From a checkpoint of a small model that predicts nearness at each pixel: activation squared_relu, widths [64, 128, 256].
Rows from block 4 of a small model that predicts nearness at each pixel, named by matrix and row number. Rows with one number belong to one neuron. Each number is 500 + 50 x the weight over its row's rms, rounded and kept within 0 to 999. All counts start at 0. Numbers have three digits each. After the name is the row's rms in percent of the matrix's.
Before each neuron's rows are labels from the 100 images, of 14848, where the neuron reaches its highest value: "lies over" is the class under the peak. Only what is clearly more common there than usual is listed. The data: rendered landscapes of hills, water and sky.
# fc1: MLP up (model.blocks.4.mlp.fc1.weight, 256x64), inputs 0-63
# fc2: MLP down (model.blocks.4.mlp.fc2.weight, 64x256, transposed), outputs 0-63

lies over: water
fc1.25 126:499452532414473571536445498533403510560465522430511562478591477459530557520533401550472573555455350534550426494596511475509479515522503601453537542474511478478496521519432492488500445512487574
fc2.25 097:515510490350540430437487427504432544534588512552587477618483510570542469517497543396516517520570421466497427520442520465494591479519512424540492558515515498554490540496437502501497499570457507

lies over: sky
fc1.118 103:484588495405545494461549502569533385494533435520509533507446454519485459504524513525423480480473465577537529495486470531501460589573486558566455619396554489503445458386537484450484529524473421
fc2.118 102:477491451451575501543466486486423526361549496501425565429527480575433515432483539409464494542622502535517496437486459562541549465607555476551543498524552514447428477520510455509541491531452553

lies over: gentle ground
fc1.39 020:463566419468496518487510481625427519493520462534553481493466382563543498519520570442456625500455509525501457536559529490464504544559511509535505461425534581387482511448517500544475446568395484
fc2.39 017:500533449527605503522483453557449643481539577538463444519501456557463464457470537523490420462472437443517425474457525530471508526474516457544504529595530389514531550540432392492486477527524599

lies over: gentle ground
fc1.68 016:493483443524486521416525473514496568507457453431414399417489530450503557559486555554554537488534487539468551560606517560500471506470544505425483571441516519484503459447544383563439593569531537
fc2.68 014:423507493540540459472487595436469523467433477526446475602624533414487421538542455416520486505496516554465458501476439542490637543472547521408483487468507462521463440521513572469461532427511457

lies over: water
fc1.211 115:518526504534530393531531501439545525552406430495465466491553487435527368487558615523520502515528569509484518522461497482493471587477455500528464529423370501585534504494529469476574522412559459
fc2.211 112:484347493440532486507496491453442520460473493569421510466519453525369507498450468458482530465567447451504483466562488494485538575576484486573428450514604514528567439518492462468616546459520520

lies over: steep ground
fc1.184 039:479506499401570454500418602505550413515484578512566532453551486526535614538502525506523502516599501381471494487491451521474610494503561489424448492515501485471483446378515442542528513485486459
fc2.184 025:530493528491431566501487504508475401496469621398531568494432491555527597493508538587465444437489492577478469506564518532490411495443459482543528491392558613481488492486537472489505455508590466

lies over: gentle ground
fc1.241 030:442534564424545499560505518401472516570470493414548577563518568367505544533452423520494477530496463501472500423511509532478509524487413484466494586598523591521495491453475560549535410468486454
fc2.241 030:469593521524409423532430547464484379545540485496538522536512506604516488517516518559441531509533393532538424459492489476470482494514534517506552514536373490521537539435552489489450542591402563

lies over: water
fc1.75 005:533574515589414581494550541460491388572481513501518434543496496411566492569551481498487567496447514523452482349507495517605546508478522503573481541497509455557536535506454467415526456462545524
fc2.75 009:494488409500587500546489487566497498382514570405419538516509640507507534437514549504516493489524468460534521571408430504489484542421487564549513554484547523550587443490519485536590478557469483

lies over: steep ground
fc1.194 154:583434529537500473462528577528482440482517489575493513526506491526481523453484502459288556447567497543470520544392496554528552447470440511533501468545511521468540557539497484521571406435545529
fc2.194 138:388502419442506537520563566509374576477450560449489470443487427480539502509485550498589526510550552467486471544447494480540540585480451591420487504518526521535579494444388572532497515509508459

lies over: water
fc1.233 117:513576547560424584509455546476545461492493531447509451526564474406559456506498396499472546572527489489386497519529552478397620444467512585492496434470408512531528520489462531520511429468536524
fc2.233 153:569607542504522509469592561513426531563425582504557521473503469562451449421547502433462472537403496531466541442511464460496452584429524561542612432473445519489546499493470453512484500497417510

lies over: steep ground
fc1.189 123:463429567537556448450494520525567507628532509511489421508501464540615538583430527485452467509451482403516602506479396509478485473541545476545447515506534491393432501506504522448497533469451421
fc2.189 119:484451526572531444502587579516501468392444548409545415557462499575458515488487565481435556510578480518493522442500407465470471469471479444505544524513445438511590555441522417496521598559492485

lies over: sky
fc1.151 020:498439547517532524611493527486337397510540559552478433477504461506559543414524467509512498403503506540484541514522489577487434466582509444595491585471550571537517466467522475461515482473489434
fc2.151 021:460513491560463494539491599465576548460493431394476563463397560498560493457536486515482535517604553528531581487523522497505483502532488531471485393612473530523440377514481545476468521453502412

lies over: sky
fc1.133 129:544454539474541515477396457564411473518515418496485594490518457506547504454449476517463588459546548466487518457582490439452472660526530464468552453472608469535462542436504503547531493444567488
fc2.133 136:477419420492549587475470489492485450524463537415633543506524555496498488488527544496490503401459469551501483465462554647464522438423550526485464550545500501583549429457410534531513451492454515

lies over: steep ground
fc1.229 133:479519518478510481529580443451432479445477435487551469514572493494550458425478442522496577503417518597507406538536560491524396616538477572505549449529476408540524439473488474525458515507604555
fc2.229 124:545524498461407540400449532456547540581540461512578515573477541538526552493510381467546444508426573554489534534503450481536552514436504523548543493358485451534526488542548475548516447410522533

lies over: water
fc1.87 115:503542508505537547563529509453527493550500494460431545511487407470600400460480528569522600479585490534492545403539568420460487505517533502476626448398457509456473603453457455516509506510522498
fc2.87 121:461459512590514512505521527522463508560466596492372558444527441453521544518509507442523469424479490586497519525517522506372481462445408419481491499544503520526427505585512499566470586561581557

lies over: gentle ground
fc1.46 134:577418542563538488491459544490451553529477489511513545511481578401483462510538465506503485454528477464511601485512409433501607492527557409423537385528472481537484514540436470530532406484610505
fc2.46 142:431512410510434496534504477520446570467588424503466433431505601523561476496487565546431505537508438585478383504529469475558499411550506549433521529453453496479482454537575504475535514588497578

lies over: sky
fc1.140 126:429543475489549519534556597518513390485461495500484670501451513563501561542454468495543523568448507487478517436526581447460494389450474537410554515571498435431512538483458519501525493441512511
fc2.140 103:548505493415396594561477431469475460479514503497483502496479475563533491528495459483524516481536424545621555482501417539551551618461411512501426477517482548516532569365515509453455528548519543

lies over: water
fc1.209 151:501560399569430515502503496532609573409464519474443533475460534496443530540355449492489494588507477511505458473586472473489514590539515634460518493444545451488547466520535441493492465521537467
fc2.209 152:506399539551479497582531483419510532516481422464461564482493419463594443574501520500507477492449473486475471543449525507568499497501524405601619453570602462536426497493495522476516482439494595

lies over: water
fc1.218 146:461505426549572481491493513547551566532650571545498492492439578488478342440442560530483555512499522555497509511508536442402491495541419443545463478468446437519543523450497530458458528545475513
fc2.218 139:537490490459491346531531506552484479610465442494508528535547537549448599510456491479516451499418473445536442501623501340504531453532536515526468528537509477492541564555487489433471564506519497

lies over: steep ground
fc1.134 138:524441518494515527453512516408470552465487539520476571448522545467527540345536464388494568569474494549459539535474486512501416501535545501565492574429538523602452448536542475476623465490453516
fc2.134 145:470522507575606481474447472436414600530463431521577451451555470444484401581476450411486501542497562528594488444486488542514426444465459505469476494534491462490579485493466509574580559511467457

lies over: water
fc1.158 015:446499513529500406558567509538405409438526530554540455486450463528579502481562527474489550549481538525467501490493402566431516612479532539499370580433527467492541539505561475468517468450517422
fc2.158 014:536497488487510407546593537458516562491528466481374456404445557470426542452465529493447467503564434563507540525492505452546576493530502549486506443503504502503502423428495511485556508546570660

lies over: water
fc1.141 148:510552455554448519452556504507534482503536555466483460477578448506415416559449394519503437545445504505391459502515439549465559578522518628468519549467465411568550549508529552471533495485580525
fc2.141 151:490488652579460368542483501512486557498464438516486552520511411475575523555553531429486437565442493489502559461481561560436510480421568466502558467510554376484524473486492521545493462501472480

lies over: water
fc1.156 073:507424546474526380490523449463591412496461506393557435498461438495504520470535397510484517463528526525454537567562559580565373481566511564519467505493517545464500488495526553511547502475509402
fc2.156 080:384444479563500503479448426459494479394510533480444537478498574420510553491465564536490499476482483542575554541461478449436631509524455524486504483543531512525495503557636506500503449392558555

lies over: gentle ground
fc1.52 036:474523523554539552516559517513558458495468498489509475587494470588567500438573561488559508464474465418436509484588481515419478472511492546446444498512492514484483479599473466491505294589504495
fc2.52 036:518503496566547634469543535442427542514510473417535522314456437503489475474469567425533549496539435436520548525580486526430455516426505539521511469488529511503433475438541529475472494534475449

lies over: sky
fc1.100 122:441507582491498465471448514449533464488493506559474580489507568495471413473560517533497544527512411546530449491523530442483480495542508525437511481397534481485705533510392474517578521506424470
fc2.100 101:463393577470470575532526393489431484514453479508513460544602495488491481515471503432443482465577462474509542485491505567582562596574544579491472503516479610445540448465425429477455491472532459

lies over: steep ground
fc1.153 135:492532486578566658526470620513484499481581478552411462464553493504546428482510477522471512502548459451535432422511532548446467516517557539450439499493495536463363510453492489435582495465504504
fc2.153 099:513567487531503587450514532412573449495389518421567468453577528429465543487431511487487429476588506460508490597564540487430544521480546467577543521515549561493428517517508522525529417433561458

lies over: water
fc1.183 126:570480539466573439452460382468500461522494491540471517521549528510491413560592530471501547352476485520511459448465475590460510526554480505556619466537409461412495559524530515524545536474533513
fc2.183 141:584466437515510470437500549492503519625466464554535497517445494475486455438418554399554461502564446559555486581435476481525571536567558379539537463492511430423479494459520494461572554497489473

lies over: sky
fc1.37 055:475477516488533422487411454423592499456485464500514608500614477495512558393455461490509530455561468460471573473549587441497526554524555450416563528529544512544559507542525498400485537425494496
fc2.37 046:494436508493637489503427510462446439498502530458600509502531495484524520576464550480578447452454461497424538506526529516403513520469502525524348454451527410505499509555454561530526427448558562

lies over: steep ground; water
fc1.32 135:594516568489425434497496515418547444480575530504549518422503573494550440549526603487428482504553465388454556528530468543437474559568570487461498463525529483479569478409439472463492545505521420
fc2.32 101:535436490506515544486462459473491565494353560432485553456457431550464487454446497579480498498496473523400536532494592539426538464563447514557476519424477564517632506448553431531542504496550497

lies over: gentle ground
fc1.35 120:529509448547448565402544513490522444567528455448486449523511461460461564454559509551464480442506508547551524495529452499464481528542576410516477505496543411457574545503556561481520309497466562
fc2.35 128:482451436456543552479551507473508533477519491498507623463479541543548486496448468555467517595439472440502526479500522473490476577359494475607522542552575418459447485419400552533535483569478550

lies over: water
fc1.174 122:493544397516500566462494432546601569492537529447515426508488424475418536514470461449466519646450504574483541527504471488438470545542501537490425487505547541568548438483474426476453483526594429
fc2.174 130:560534471555509413499509458459569499429434480508442364477452501416525540541466566424550462547548501580564559538403480588511579504502480468538482443496563499414539465520558489471489558488488465

lies over: water
fc1.85 134:504434488559491486470395484522562455471526534554532629526480472501408445518467456467517565494485542422431442484517549496471508512639550555456552456519398498489577536533514497434511448413529468
fc2.85 125:586499529531532418527513463517399415556532536541483443475490518500557446491503582472628393501527503473441429525560514488438523490483527416513426583459550557475484540527538479443443464563577506

lies over: water
fc1.109 009:551498519543481531456534475435444422484521440467569522486509434559476530487670438468522472468381626465529488494478460499613514546482415487519489574522466575448515568477516488496523509529491494
fc2.109 011:420591566532502419463428515538530449568538468513515494526484511478504518562442512504470427505453379429515465471404440498461498475486532498547516532579504431633476523589449559446545515453456538

lies over: steep ground
fc1.114 134:463532536452559522485439568503395472484381498468518363456507507498506406486499539520460473524531421417472519451529528576502462578555518645469552489583512535501501474511487526491499515546578506
fc2.114 124:553601586504582476407428450503445492472503525573488456583518474450396561495536450554512445455451453553485463587609432458478541499456503495439495491448485552512544529439578545518514541492508458

lies over: water
fc1.142 092:501578431646500432405488586485559603463453514471516521496510539500430426476455523547489499538566467521563354516497532460533462476519503555457517414436548469521479560482515534492526497529502447
fc2.142 105:645481493528504525482471487538468441479514554518515486539511571567423557503408497554485511457549546454505605502484520510544510473488490593476574551516439590478491430501500467525447360414447479

lies over: snow
fc1.60 131:446459498503518505519458386383531436494435497441429520418530499534501535457544564407430498464480492553505530484561556566504474587608543496506523476475450540584586484472489525556435467511554436
fc2.60 115:504394548545496543497467495606585489566498501564493542447552505423519438466466521432581544525580507471440466428559511513516515568484516535472401452471471534467441571560382473524451478550537545

lies over: gentle ground
fc1.201 013:479512505454471550427490529540456502519482503575420492507474461518442548550530468628507436488552446427550508520487554475546488529513473455589482516478526478547433486547383518570463642413461425
fc2.201 012:439483575543531496526457506573459504403535516508541491515571449459616432441474482445462485519606531486525507508437477446506443571576545476536630545542451490404431539461475511581498503542501510

lies over: water
fc1.210 122:450544513513503444460491511523465404542489572489444418465453522391555464502610444489522524561469551480490484502518551443386508552582394557520538418565569497527498555446567455507530454509530511
fc2.210 142:535503579412541414540508510450466548620527424497515489459486546651544617497563562520511522526442436538501488550455424399531515472451497498438469479505495551465443514446480482506538479536469527

lies over: steep ground
fc1.206 118:425465499520382473512523621471477538408490496464556542565552445510476446512490471486536542481550506430539582520499611487436571405564520492512531478430448471594546433428464524497475496456529492
fc2.206 093:551535501610404557534472488508435509473472482466563471576563488466480583532475521445512536564449480434461553514500503398501423519444419418461464521534538595512433506512577464598528556481505551

lies over: sky
fc1.186 087:614547568470484502479453470381541394546453498536525488508551495460532502523574565510552488547479593503500488447446432487492415509534431519499474482574558501478513550497425435553494529501447362
fc2.186 077:436468500503495388529422380447515521457467466526496599559424452451459508520506551492449527458546506507499519435458494540465562442609460493585546494453574494554593488535513485498551478421473579

lies over: water
fc1.108 108:474529576416427483537496530499511553521472469488510512574517470550604466509474476481475471440602508558467573397488487547439551508443555514471548425514373400526504585556426544498469536484457515
fc2.108 109:462477559550466454514551478456530475464494572582368459427482424504537490570575524487591510504565522573525490374488418507456438483470503489477585447470549450577435502517457495537551511448475511

lies over: water; snow
fc1.96 061:531497491509472440486494466485503466514510515478378455504500540552491566501498426504542524668565489530438411534487467570579529465571491502439461420510432550485512490469487500486531492658482435
fc2.96 063:504485522625450499485435515472502558532443599532473458538519521411502568455551508388503518468443508557590480478526448582480530498539480481421496518434488514444485393547527570514513501432522389

lies over: gentle ground
fc1.191 105:430535492542486486543509551514498487525548409492552407419535508566490586414505443523503424468425470504548611472527459463507600463508570526581496469576482543534519437486477438541459488576526409
fc2.191 081:509518579615381557452494466529534464419493508470517544416497491398489538535534566506479496517462451512462536396505533466431482486451498445534545520421506522526450472512528514452647539466454570